Weights of a small image classifier.
Training: adamw at rate 0.0011, 20800 steps, batches of 128, held-out accuracy 97%.
Data: trained on rendered rooms with furniture, 72500 training examples.
Rows from block 5 of a small image classifier, named by matrix and row number. Rows with one number within an expert belong to one neuron, the router's apart. Each number is 128 + 32 x the weight over its row's rms, rounded and kept within 0 to 255. All counts start at 0. Numbers have three digits each.
Before each expert's rows are labels from the 100 images, of 14976, where the router gives the expert most weight on average: "top examples" is what is common among them. Only what is clearly more common there than usual is listed. The data: rendered rooms with furniture. In brackets: how many of the 100, against the usual share in percent.
# router: slot weights (model.blocks.5.mlp.router.weight, 8x256), inputs 160-191
# up: expert up (model.blocks.5.mlp.up, 8x256x256), inputs 160-191
# down: expert down (model.blocks.5.mlp.down, 8x256x256, transposed), outputs 160-191

# expert 1
top examples: yellow walls (100 vs 8.7); count: zero (42 vs 19.7)
router.1:164166117076096105125082074073064068086126109099143121095100139140181124173082127093085103179157
up.0:088132170156133159073132113141139153123135119106095218131111168133105127149129198131142084124123
down.0:086113135165158131108141152151120183141111157129088123195105124091076119112137146115168149064096
up.1:153125161080150126170203145161123115132098086141106181150162118114116162051169178117116159056110
down.1:093109171100097122076112145154104151101118090108073152173147089136109099124107108095088064053111
up.2:008093102092117140105140118141153182169077108146096163145130101067032150046134095110109103117101
down.2:118110051144105136121110112123147139120132180148166072129156130110133197177162093186183177073150
up.3:145066163144111114161173151136141119156114164157128157129174126080086183100195129156164150130126
down.3:096116171102095115083125118168097156099090090095071136164130074127119104121112117096093068080107
up.4:117108179183119048214165114125084118167168150164180152176159145106103159074123131138141137111077
down.4:087120178107100126069117143167093138107107086110081141178143089131111111138102116082088071058121
up.5:164110161118113075171120106108075091098106121043191102124130139121145154174133155137099177162108
down.5:183150129148132109173122077096164084142193141136167148141094154161139173122135161165115144234139
up.6:156125099154131109109148161125090113093067173114142111121135172151165144070070179117165169134131
down.6:179108086093202169148129127137103112143147169135136125069140160179206077122126106148137148155156
up.7:108138186179199156082142082136099118126157085118140220138139129145141105126073154121089075082083
down.7:097136113158130189080148155145158129110144147135074167163123185093092117109129144123180177064139
up.8:067090157102100136123127132158181137136141137175124195118141101078057152072124114130180068116108
down.8:068106119100121127084088071164134148132068081125136101124126104098065178157159083111095115093105
up.9:129117151109139098153159159130131069166109164146145119144204138087067178109159125137139114113151
down.9:095113174097095136079118145162099140097106086108073157172141086143117107126108115091089075043107
up.10:155102186125071090141149153119126154126162117156114157153145173132098124097118173204165142122096
down.10:087099170109107127081118126149098145084105097115079150181157087138122113127096122082095073076116
up.11:143112111151039117156094118118122092135158087227099083106138158138154150149153080139136149102107
down.11:135126121126110133094129135183119170097132089112136120171123076113126121099133107160100094109136
up.12:159143160115139071156152119185127110134132145115174168153169112103104167106130132171117098163169
down.12:086105174094092126076118144165117145102110085104077153179157083141114107129111115095091069053112
up.13:157121175098090089159135130150104080134130111106213110126162162112148134104133191149129185157132
down.13:108150096117111080193065075075154125134170116136143117156066114123094175111119105133105162158114
up.14:127115175112100088165198140115126121135128149127168148149152150118107162111158175169146175123126
down.14:080112165102092117075103136162112155101110083109067162177151081137117117120107115092084068065117
up.15:128152109133170129122166156119129140106093166112085144113120142145147121133105174099120103133156
down.15:167144081127181153148165202154125120128124156134136108040149149118198058149110111158174158086146
up.16:129097143107071081168169126124112113104145109150131169127184107108093145112159163155184190102090
down.16:084113182103093133075117147162107147097110085117079156180154094136114098118104117095079066053109
up.17:036106109111128131115139146145180162145111099146092172163158130113079135081185097093097095147100
down.17:100114092146085140104112106190143148131150192148126094184184130109144148140161096182172184080144
up.18:141107131151145119184150112149154157128113111104165152135154124060152178148153122168159148110102
down.18:086109164094109133068119144160096150096092083098080151163140094132116099126093131087091078060102
up.19:127104150127109090147169156149132118155146140145132165174143156066085186097218162163168137123073
down.19:086119187085090115075091106154100138114111112094082147192142087132124097114104104096063077034132
up.20:100059116153161118144142202127122127125122081123112131148118147142120131115150129111170150109072
down.20:134112124168123174112143226128152128132099165092104147137170153140129148183120159153159143031085
up.21:121155122093156128129126153098134213170177146054118111113121111115147116162148076099099088120153
down.21:147148135155144121088170170109119083115122168124151106189140200177162159133104200119144144119158
up.22:122102152105123110141160126132164118141139149203159174154174135108132170092168125150167125129143
down.22:089085197098081119079124131154083137090090063119082146163140094142113116131103124071076067065133
up.23:092094135095098067143177170097154163141140135145134121163175129094099148083180177129135116121151
down.23:082118185100083126076111133160092138111110078115079157172143093136115118111100108082083080056115
up.24:140122114162160132111170194146132088113100110123119136132145142145145118117097167161162115108155
down.24:170117041163199149153147159146150105120147153136154142024170162114169033149143139172167160107123
up.25:095124145109139090164160116150092119158138152147155156148140134102136134117156169131168089118175
down.25:084118178110096124072112145162110149090109081115077163179146083136122109118113109085082072056113
up.26:120140182135140155101162124144140174140153100105099210134172160160145119126087166162060091095145
down.26:140148098173171144136146187137150155096221130112123146154120208157162079144115147124197180101134
up.27:150151137135148062112189172101108122140138125142147165156159146119148139084075152112138164164117
down.27:090113171102091133073110143160103147103112086103068153178148091138110101123098115092087065053115
up.28:080100219136141075141156133124120148116135129077091160172168088104103151141145134124132128131153
down.28:082112172109098123076118139157102146101106085108081161175144093130119101116104114091082074055121
up.29:047110142103134121100127125155190144122129133189148183118134110081028157081135108106167052124096
down.29:083119144111127138081101074158124137161039126140140087092120139114084167161156103094094121110105
up.30:120120108133089125159111117116109141172197095228124084134106154131136108143176098131139176087083
down.30:082105133135117127113124149206155192149127086142098140166128094111121112095145115112145116107096
up.31:077121087147190137046146134141169168089133135111092146143138152130135117114108131105179127144170
down.31:144138156133137123124148162080089149131104209089093121201138128168138158133122132092119157119191
up.32:124156216101129114127162106115179117120140126142176135138139151084122188152141145152135127143138
down.32:081116179100083126079118138163096147094106086106080145184146090134113101113093122090092069057121
up.33:051088153099137128097134142156196125130133105192137187122138108074037162077142120106184037124102
down.33:083115145089117131100102065142124143151042106127137083076115125102096173159149107096095113117121
up.34:174127188178122114121156164117158133089153141188109168108133145132149173129116136140115094080125
down.34:124130163099109120109125168115122127099132057102097168171137109143128086110145089110111117050130
up.35:125117153152093103130193151128125085128119136176142144149185149109108187095188157153173144128108
down.35:082124170104116130081124147149094139104104097110076167169141105128123112118101098095080087049125
up.36:123122219112184108119175189144153125141108125136155163150192130137144144080121155121144103142136
down.36:082114177104104127069123141166104147108103092116075154180146090127120111117113122092086071055116
up.37:113143207126140095191188140147148091111143192114134136130203161145107139072144109127130110126128
down.37:088107169104092135069113148159112144105108083113076155175143091132114108121102117083085070047108
up.38:144098174043124101143224106145074148117123129114163155155192125094157157143151139140127112123124
down.38:089120181094097121075116148167096151101116089113072149181144090144120110128113113086090071048108
up.39:109145158138211101150186159151120135151121123162119125145144088112087152158093141172152111107110
down.39:101103144102097140089103138168114146099111107121074180152172116135136074123120102093088073076126
up.40:131123150167120096145160112153160069144086153118124140158177098088068173123190133157169113122079
down.40:091108175095103135075112151160092155108113091121055149179156077142114102118105113098088068056121

# expert 5
top examples: red walls (100 vs 8.1)
router.5:119172155136096152149134157069156095133130155085106136094142114193165173120072133116069085074145
up.0:139118113105176166069112105164092169118064138115090143174110060136087072159164100179121137105125
down.0:093123166106119115094146102146097151149067131136112117099097132096092097188114138100116096145079
up.1:170091127113125133100135082204103153106072138114121131159100144080163160153122127117174123126090
down.1:162045114117119121127135073186147119146086112079156122137138138085165175122148187196160168177141
up.2:157134078124132152099147158191085116111116135118090115115091130100189119146120119110168126073097
down.2:120033067126115118163128088195138120137042140102138107157121130057154144126114206170188174125118
up.3:158122126091115089114143169106132120135082137135112116160095172139068142165116110134136099153092
down.3:126101155116080137084128118136098129130098112102138136117099152090103091146128144122132140199129
up.4:166137179078098046176141133119096087150088123096209124165139127094132123151110167136117083134128
down.4:108141245051020114100121070182099149125124089130084133123126131120103140146115130061137070148114
up.5:121110116118134109181198100107093082127181157135179098151123117096089161156140134114155123138110
down.5:100136252061025093089113075166105158127113085128080126111131118132104139141113126061134070152122
up.6:163124161076144095138168106143088105138134131124171103139174126130121115135147136128131091144147
down.6:106143251060025090096102079181104141145108079129080153130149131130091141142113116065141075146131
up.7:096084114084153133123110104165068171125100104098109084201100085124126081128137056108155099136115
down.7:141104089150113109101100103159160152178104126146115126155139135148073083192143142093137126127130
up.8:126132138145170139093144105143136144084169058171152097140098155113116091150129118123145186110103
down.8:113145183109093086078054065206088166149096090132083114107155101125073097148125102070119072121075
up.9:177080121070130147113121122186116131093113149091099135166122090124133082128126112170136096174091
down.9:159118120144103128074116058188156145151096126153101142160140136148125081179154150143153137175106
up.10:132141211103114131174218102156103093088131135113160094149158143107133140115112186137134152132158
down.10:096139255066022104100115073169103151121111085117081133115131124133115137155115124063128072145121
up.11:104136146110144075161205137128142102159121129139162124152146131006099179103165143078140144125112
down.11:111143255055029094097119067179092158124118089130090137124130118131114135156125132063140074148118
up.12:104132114097144147095121076216102144143042125111107148161109139100073121124122098088129084119098
down.12:085099071097103101108157053166123120118092137136179141153099124115112159140096137096130114158113
up.13:099090134077133145096126122128101096169074127054087103107104109105124111177154110092119121100127
down.13:111110090143097145137155102164108110129073130151134142117113127118075087135113217129164134112145
up.14:142115154098094065183145110132082125215095079113178168168162111111079131083123185113150164182162
down.14:103136248061020111091112077179100150134103091140076138115149115135106136138110124079139073131119
up.15:169125157137117115145165132144110112112092116169126152126148133120141130124148205130170106154163
down.15:107146255054020099107113071157102159132107082118082128121145121142101135148108130065136068146112
up.16:094114143082192146122128114098069109120083118102120125098119094108126112189147117100147147089139
down.16:157155153144046137153140148150084075119140119155090130103156176194147114113120179124146155169140
up.17:162111060161114128128080131119148116153109033176086049117055130157132092159100111080169159080121
down.17:114093024163177137141130131103082127101045142096172095043108120103126068146141191152144176110120
up.18:116123184112133096146180150163114143126116086137142147138141149122126104102143183109108146168134
down.18:105150250053037094094113084164103151141121088120084133119142116138110133142120133070142075143116
up.19:164142151081097123160173167120106088143121102162162157148176150123144140071146196115134171114113
down.19:110145255056017097098122072159110160119116098120084128110135114129106131139114128062129073151112
up.20:149135127111140156095131128154070121094119096129100093136084172131168081136105103102121090073123
down.20:129155168079087107169081085169072138141087160108141107154109157136107138160115151115170152140104
up.21:065119081100111103082122107195113130145074096071109141135129143084093147131174102119140120183140
down.21:093104098123043165112117047202157133135096129188104145155086081106075108107100118088087099178105
up.22:149088082118119137146126136171107121136134123127116095130081140125158119148111092150176131131076
down.22:174038060178133118151095091174165121129097160098126102122126095132151127132135192191174167137139
up.23:182089145114120097118148163099133111159114116134122112176128175134079129157119133176135116161085
down.23:140092205093049129092116127111093131133083112078131135087117146097097114152112148119145127171139
up.24:171146103064143142162131110169092073173143159078101140134151131141155072156107114126126091166115
down.24:148092146154082085103125062206153188161128116167107141160162139185127076150178142067162134155132
up.25:115130200102123114192208110121100068141157126118154153151154126083100161113153174126125108147115
down.25:104134255057028099096120070163105152127119087119083125115131119131119137149114126062137066152117
up.26:157097151113171068144146108154138105127095143125149093198201175104088122099180160129166110156135
down.26:111145248056018089100087065174088145140112090139070139123157123135103121134104114071129087174126
up.27:127145255099144131089153143124132052125095157060102134121143073128113150137111108143086056126160
down.27:149147087152180121160119198054151104120219161135172132154150152159156143117118098186142163068148
up.28:102072168079141115129156102108137087172082139118147121161112139056099136062137134094131153159166
down.28:112150255063021087093105074172106158127113091130089137120134118138105127143119131075136069150121
up.29:144101162116136115180172111107101096152109117113156139179130108078091115135155147134170112131141
down.29:106151255036011110105104077182105150126126092109091140108138116139099142146119136068137088153122
up.30:140158154090142108153221123102105125112146139131155148154112157064097096076117165117124111150139
down.30:114143255059022095089109070178111155130107090120080141114139113138109143149118124064137072143115
up.31:133046172055105137154160074151098107140076139103175163170123088097103151118117140176157087148082
down.31:125143253056022103090118069174098162121131086130091132115140117131113128152116134077135075155114
up.32:145123159153128139119124093123156166112148036220134124119140146132139107161135186137145139119117
down.32:126091137102139131109109075203086169114071092161119147087058111051152066122127108116114112181084
up.33:112107159115164094147174100122065091099146141122187104161146154126147091139089125105137177174136
down.33:118127238075026112108119081157133160135117095136090135117139094148088144166134117059125069117085
up.34:114145225116120158069122164105161080132122170039090132106134072163131155140109106158065058120183
down.34:151161082174191139164127197051148128140184165136171122126142149140149166119138082195131164058137
up.35:097118087137131143061116126186139146096052128140094118104121138139165116062147115152129182150162
down.35:124098058194197163113164158118154129139072123101125111123125090095142134109152109113091128165137
up.36:127109170094158103158165129160136105085169133133140139170148093116093123049132157167174114132073
down.36:126142184098125091082081065172112121146109094132093128110154115176156147179116159061150120159112
up.37:083106146119164105122202132115113127102115083151097147180143107079033105135124157145158116153089
down.37:103145255049016098104111074160099151128137091135088130108140119144107143144112122056123071149116
up.38:092083205089126094162187129085094085098115125136197102156129126059113123139135114105152156103102
down.38:100139255053032092092121069166113151124108091116085132112137115133113135157118130055136075143119
up.39:155141151094140097193150093147105133124111171173132146154133170075076185120133075112129112117089
down.39:108145255059023089092112068169100145128126092126088130106143113147104133147120125062139069140123
up.40:116135071134189122095108131195141150084186118124147131169150128150135087115192084127167134127088
down.40:123089134108114127052087162172154138158072120111014124124124112164097117153132114099119091178134

# expert 2
top examples: pink walls (100 vs 8); count: zero (51 vs 19.7)
router.2:174104164095127083111122087159137094086091143096065080162137132163107116179155124138117095143138
up.0:153100190051090130148124095154057069124164121071167085113082153119168119133077103108160129192161
down.0:136172145094093120149144187033080104110139086102131145081129165142166142075074116091096112161160
up.1:065108113144144113113146122121152104132134138176151143117122116110103173103145161070150065107111
down.1:122133131089087073186117184068097135131140109107132132136102123098096109105105116117028097194100
up.2:209112108145082153163092120151139172128150088156151093120142151133207139076096103159149172162088
down.2:168119095158133156121088230078142128146156106157164122107129167144178152072104157142149146215180
up.3:117119120100107134132121100145099144132112103112141191133182154151133116134152189168105175143102
down.3:095127123139144159105116153149114123103138115097093128086158107140077103133159157080149101112059
up.4:131152120142193135080109107114110167095109178106064173163156107150097121180184142084108037117123
down.4:150129136134153134099114024228158158115105157131130120190122124130076090157162111179142147066104
up.5:133101144098098095212149141088091073111147172128197102110107158112133156097093174152170167148146
down.5:127170148087103124147141184050075091100148088111138152080122170138166135077077127092121113148149
up.6:126147156120053102170179145112071089114163122106156132122161169115117159115060153149146115104137
down.6:135157151090098129161144196045086094108137079106132136085122167134179147077065126089108099171167
up.7:153128159093094100193171148105092089138133170102160077112149127084109171124131175133162135147126
down.7:127164147087109119166146195047076096096149089106140145085126158142173145069080127093112107166159
up.8:105114128127101155166102174093154134136144098167127101066109109137130108130086103088122105123124
down.8:079106114146059144140155207078161142140142113130144148077127108151169191119122158090131152140132
up.9:084196127123170132145124180077172105145208100076155121125123163128172127090093106112102146129145
down.9:107132104168060144143114174086184075154174133173166193106149157176175172056141101129124170103173
up.10:162080171071129125157123134175086111158110161151145128106104176111174104094145138142142098132144
down.10:128176150091101117137144190046060086096127086093135135078120173134178154073070112079103114155159
up.11:108103149154142140134105106128051143084142087141136143134167136143150107095090139136167133154077
down.11:099126138105154159117137147137113135099135160088036159135160064140077093161132116124149083118053
up.12:104147147106080140170124162088158070103127120102126137135145111144158170097022135126106113125133
down.12:102111121157072141159117177066164106144155143179152147131145104140154178123134111128117116136202
up.13:107121155176235133097157124161114146124138153169116151160059108100133088125128137077128079091119
down.13:069141128101136117081114034122134169122109122122119137076146114123037086103147113138119131046167
up.14:157166150101110082182182129110130078126133157162184140119129143086112164132112198155171145161147
down.14:132163154088103125157141186038083084098145082096137145085133171140170146074074123087110101157165
up.15:151111120114085098169181130114098089162128142143182131117094113112113135147092155179170190134151
down.15:134166147091097121163144185050082098104147092101146149084135171139180151076070121096121112160161
up.16:097096116148120106145143127143103083107125072148175139120163151120130156091155230128155149145097
down.16:127134156081106173160128159084083120122152106113144155093128133141164114105104112079100092123123
up.188:168102077113134164131111185034138117082123083093135125071069133146179119150054110125152092135133
down.188:152113097172148141121163242088138145157135130142139149108110127117150221148111193124158102228120
up.189:092099109123108057185178124121139066166112123104159127101128087074129223115150126116158156167177
down.189:102122088139134117180088144131082083142174114154159146079173120082210180109072102111156156156111
up.190:106097190123102108191177140121107094139142156126173102149144132095157140113123177155161123126128
down.190:140161148081093111167139191045077094100149084109139130073118165129175153072076122098114101165155
up.191:189127147148114105143170164181098062098147141141164136084171155092104183107119177131181112152164
down.191:137160147093098115166143188041085092102141094101147139076114171135181151078068124088107113166166
up.192:107171165110120154141219128123136140183101152156127137174129209118129110019097155155101160103200
down.192:143157106133135134196174185039092128133171102140145121093143159148144082105050099132087178124203
up.193:123130152142117119136166152092093040165139144120191138092148137153124150114101172157162123148139
down.193:136162153099097121169144191037079097103150085100143141082118170139182151069079121089103102166163
up.194:155112135135080085134167162112088087157117157153168144132136133105077170056110179158148116155179
down.194:143156142094093121170129184047064095105143100111147126081126172136186138078071112108104117177164
up.195:113119165132126073146145188097099064140135132099154106112144158126119158101089166182132117119140
down.195:138166142089093131159151186051084090103148092097140135081129162140177143068079120087109110166165
up.196:120104109156085070145133161094199129143103107154118123120091148145104172101139108138141089182153
down.196:127053107134157139115133149134179108166122089133153122129117094086188219177176133122147092219108
up.197:097125071140196118170139148116133105121183124105155129153106179157179131113127123082173154113117
down.197:108113142132094162075125184096124142113044160084067108139105072170119198161092121093140067118130
up.198:128102157123127039140142133097108085125133088130183109099144161099140153083134208122120107158133
down.198:133161145082100133152144187045080098096150087103136137085122159145182143069071120091105106157161
up.199:135147111121172140079093110126135165100090196110060156166143098172084116191173112098096068114135
down.199:166120139123143130113108041218145144101100159143124113185116118132100096167157105187132148068101
up.200:152103164105094081197151100085079063148104126166164084139154152094111137095108161137163150174157
down.200:132169156092100116157146187043077079101143082099138139079129170146173150080077126087106108149161
up.201:119163113174164136122139118191155108122175045130134130110113175102164114110111105116173127100073
down.201:116129151108138121080154134117151169133105178103079096121141116143116154071157127118115161136156
up.202:187126137138142132114127194106136112103118053163132111123086135135129139116086181183165085167155
down.202:168087090119192120135115196063112104143163131139169152104080143094154194170127159150125064255088
up.203:129119174140103098153163133145112092146166150174203132117150200098132139100159190155163149144168
down.203:135151156097095124145126193068079087117149087118141131084134166136183115064083120089097109171163
up.204:132124168141129089169202143091107097144133105115147142116179182095123167100111214136143105122143
down.204:132166144081096121158144180041075084088145090100147151085127177153179142081080127095097107155168
up.205:130092129171137124136139119146067129126140101105128132155197128124112126140103196174155106149053
down.205:113118149064138126158140150069079127099118123088104124094095142108106136135085106121126125120119
up.206:152150171117100113147170136134080091132184121115145173143167157134132133100099152169157137155132
down.206:121164158089095112157140174053071089102142082102132139085130175140168143071081115096102105160154
up.207:106073130098085116146100100144146136143126169226146151152110096087086138091138080083119084145099
down.207:115139142074103106155162158102066131118158093138134164123078122116200137105098130119069117194133
up.208:110161092104141128133127173116093086145185129092129132150124127151195126125079074066115083154135
down.208:112115122189069156135155194094156123123113129142113186161148097144178178098123138070164119128165
up.209:131139109108119088162156134100125054105126142091178152116130131146110151150079191133184089094132
down.209:136162150087095129166148195043086094105145088109140143080128167136177146077071127094107103167160
up.210:112110142141091140130099129135152121110160147150132126058124102090117159096104128090127079154109
down.210:073083115093069106091116155112163151140091116151142130114099097089113168100134135061077113190117
up.211:187128128111100124134119179173122155152163148147115084164139157133147100057129085190134158166051
down.211:170097143138140132105067207142132098154172102147160105178170155148181106100147169166151104255122

# expert 4
top examples: black walls (100 vs 8.7); count: zero (50 vs 19.7)
router.4:132186099136133174101119134200177186208151112148083200135161140170155131154109107148159141144120
up.0:096115182107185112152162109125135079068167128120157079120125111143160149104122166152148072166107
down.0:186208221153055129178158154145127179153156150098113132143157149131110168192150144161178145126100
up.1:135130218076107132137204141158093114135147118117157153128072174117097104087129154129136089157120
down.1:173199217139058129183140159143120180145163142102124127142159132130106155195134139150177146124099
up.2:134148144131139101155133190144112131121103103115139067107115131083122138136087138133105193083168
down.2:148086068140183145103126143078130150064069136098120101146096108112104102072087078135114160151138
up.3:126139140116133117200178126083104098099163177128191097136108102142110157130114138168100084159144
down.3:174203217141057131172149159144116183156153140108128119144168142128113157193147135151177127128096
up.4:087161133130136119132134137162139089132146122104186178125165149123117156105071139147194096221116
down.4:147082075123168132111137137123170106114111084159133168139107098079119111057138156145126052159144
up.5:100128218099133093122137135089104082156139140108137126184107130130108104108090180191146089104150
down.5:175207198145062122181157163146121180145172137091121127147162132126115158184136136169170143128097
up.6:153156155157147131161158121111063109113127147165153075138096122119154091079068171176173122132129
down.6:182212218133059122181144149148111165138159155096128128131163138119108175197131136162176146135105
up.7:165100121177157086118130154077140123022106128042170023087116143099103118122145143154143157087047
down.7:133081175153153104166131170079125111074107121108174105132097181137109148078079162114112154135095
up.8:169073130130138111116149146104128065052132140072184074166114202107160107140156140136148152111054
down.8:121100117163142131109120140134127127091133145112167152136143151118102155122079118189116099100112
up.9:116121155078152160119159204116119126139151174090135131135105143086122141174098138210111125151139
down.9:100141171093149154091105073126148143134121112123194135127133138195166136178172141110116105081099
up.10:094112170111168114089125104102173138110231094115163140138096158177150117146206120105110141155147
down.10:116113174118149068133078093123115109122125112119148135153109081113105108096151107100161177121160
up.11:116127176108178129134122137097133134084164182138164101127076090149138124134153165155142125147142
down.11:183199220151059124185152162141116174147167138101122125144153143128112166192134131161173144131109
up.12:167127147163183099127164128113107089135124138126126160191137208084108091149117147163096169198129
down.12:134117160184167156127172161157102100138113091094102183124110183094145130202089170168099191170186
up.13:153106147115153083182130123066080105080163153116179054144065147130091099103071191154152103168103
down.13:177207220141055126183139148131105170132152153100126135145154141125120176184134139169162150127107
up.14:129151133132127144164118157140072159177154113084134139165134155117131100064059114171125134213105
down.14:113073122124162125083102102179140076124117096141153197156099116100144144103107128116120093169116
up.15:142090120111185081166136111130118121145111177117120116165054116136100066121110203102151080108140
down.15:163198220136065134173153159137114164152160141110122133144150134134112159191137123160158130126098
up.16:173112156119117125155129132119134154132186177121132128122075137144158093191130132199132135138105
down.16:133128138156163086135074118140154132172114166141162070138104099156160123187167115107155151119167
up.17:100121144110126098169125144113071088102153116125137118133098115090111142106167163151129079166166
down.17:176210215140063136184141155151115185146161141104118125154163136135112155190145127165175126128103
up.18:147114158100166069160148111075087167088118154103197055148063089097078088145139205165168100128116
down.18:183215208147054125172135141143105167132172155108132120136151135142120175188142133167168140124112
up.19:135115162103134099150125187105129099141140131074149135156136146119116150151166125159106096142119
down.19:185199210144055121181146149137114173142149147109130110152167135130106161186128133157180151126103
up.20:138137160049139167147180118135120115149113162091129092131104117140142151130152152152089115172119
down.20:172204211141064127188140157150117182135163142112127124141159136130110156190140130167165131119102
up.21:149156132106141103147115126082128149162192076164118132154166188186101149165146094167146159194134
down.21:095114118085202130074143119148144108162114130123094124119123140083142108083113085122090141111139
up.22:117081160123144113146188128048148151131165142138140139149099128126120127150079129188141116125099
down.22:172200213144074133184152165141111178140171144101123130138155143137111152192132133156165135109107
up.23:219105146189119128157127092135105087140115160093144094147115137049151122165146137125114148149121
down.23:175099077156132107144082113076160131126130158120098070127153138089146158157161071119150116138193
up.24:136135166066162100121186105143109120129126152150164122145118141111126132091112178135144112115164
down.24:180203216146059130176147159143117182155162137106120121137166137127113158182141140156173142122107
up.25:128140128133112108106133205152053087134124194107090122133111104074057133123110147169136141156156
down.25:136128070132111181133146160140102095141112169139117089066076106081098078155081131169119180150120
up.26:150149135108131099121124067129117142118098149127187092120107131161141099119165124094081151095126
down.26:147075113114087127129108083103148111158158210119131127136113137158178104164151125133129080062140
up.27:035147118110139059142116159079128133141161112131125106153093105151112126130156111115153150136164
down.27:171122135132085145164167139170103101167177148086117089113082137111104078203140112185187199166123
up.28:157080157147122096206157149060076118066133146088167089133078116159102113103135192115154120087106
down.28:186196212130062121188137162141106173142182150105143119134150139141125168181140144161166140142100
up.29:149110154059161122112136122094125078102124159132192107174132140120164116105108130180140094157154
down.29:188202212151056129185147149140130181138156123104122131135154135129118158182142143151178139127101
up.30:094160126197129144126135077129094059099112133067176137132127129138105096101161171119118155124134
down.30:113060097191170121144096071131127099128126109124131140092095094179184071122157143075091119113130
up.31:151113178118144107176175147099068169080193147141163092145091175143136108094160193112125071141114
down.31:173200216130073118190141146142109169144169155102143115130157138125117173186130124168175152120109
up.32:118100172085167099192160127130118135135136112116141131177086135098121141104078156137093075135085
down.32:179203203143054125186140152137112176144178154108134126142161141133108164188138133162175139113107
up.33:169122159143143103149139106134113108100150158107157096133110107125144112101134159155165111141088
down.33:171207218148061131186157151143112182145163145110127128148159140119109167183144131146176133131103
up.34:146069166108156087158165115108101147083125122073175103175093101117160127089133150096193123191089
down.34:174204215146051128179149151138120168140168138098124126144161142129119171192132138159178144123111
up.35:151110151079116103157151093115129088121145131137143072136124187119128145071097138164152093150104
down.35:169208217142058115189142162143111178140165142109130139150156143134104168185137133158176139116115
up.36:129072136115184121100151135083091109113224179087155071180123094110130074120099156171142096173109
down.36:170208214146057116185133150140112173156159142110120125143165144111113170182134130155176138130097
up.37:109116171169186102139210135090091069140147135136190140130103138113114126089113153166133122160162
down.37:182194227142068116187157134142100171136166143107129135139151143118128161189131139157170155136113
up.38:121082169130169082132155114088138128098148141139167072130106141153130141102160157142171086157157
down.38:181193135150086126183140108121140171142183169105122134106148135131116152162166107157173147079127
up.39:096055119122129115151115060097140085112061113133139153127128133151178117144184123099147136109206
down.39:110120175151106102146109166088093142127037149135127125137119110149148140157106114117088122147161
up.40:143120161134177108171159065115110102101128172116143109077115120183132134136114182142116083115135
down.40:185181195155043121181143143126133163141174151111138132124144143146118139194133136152162141107092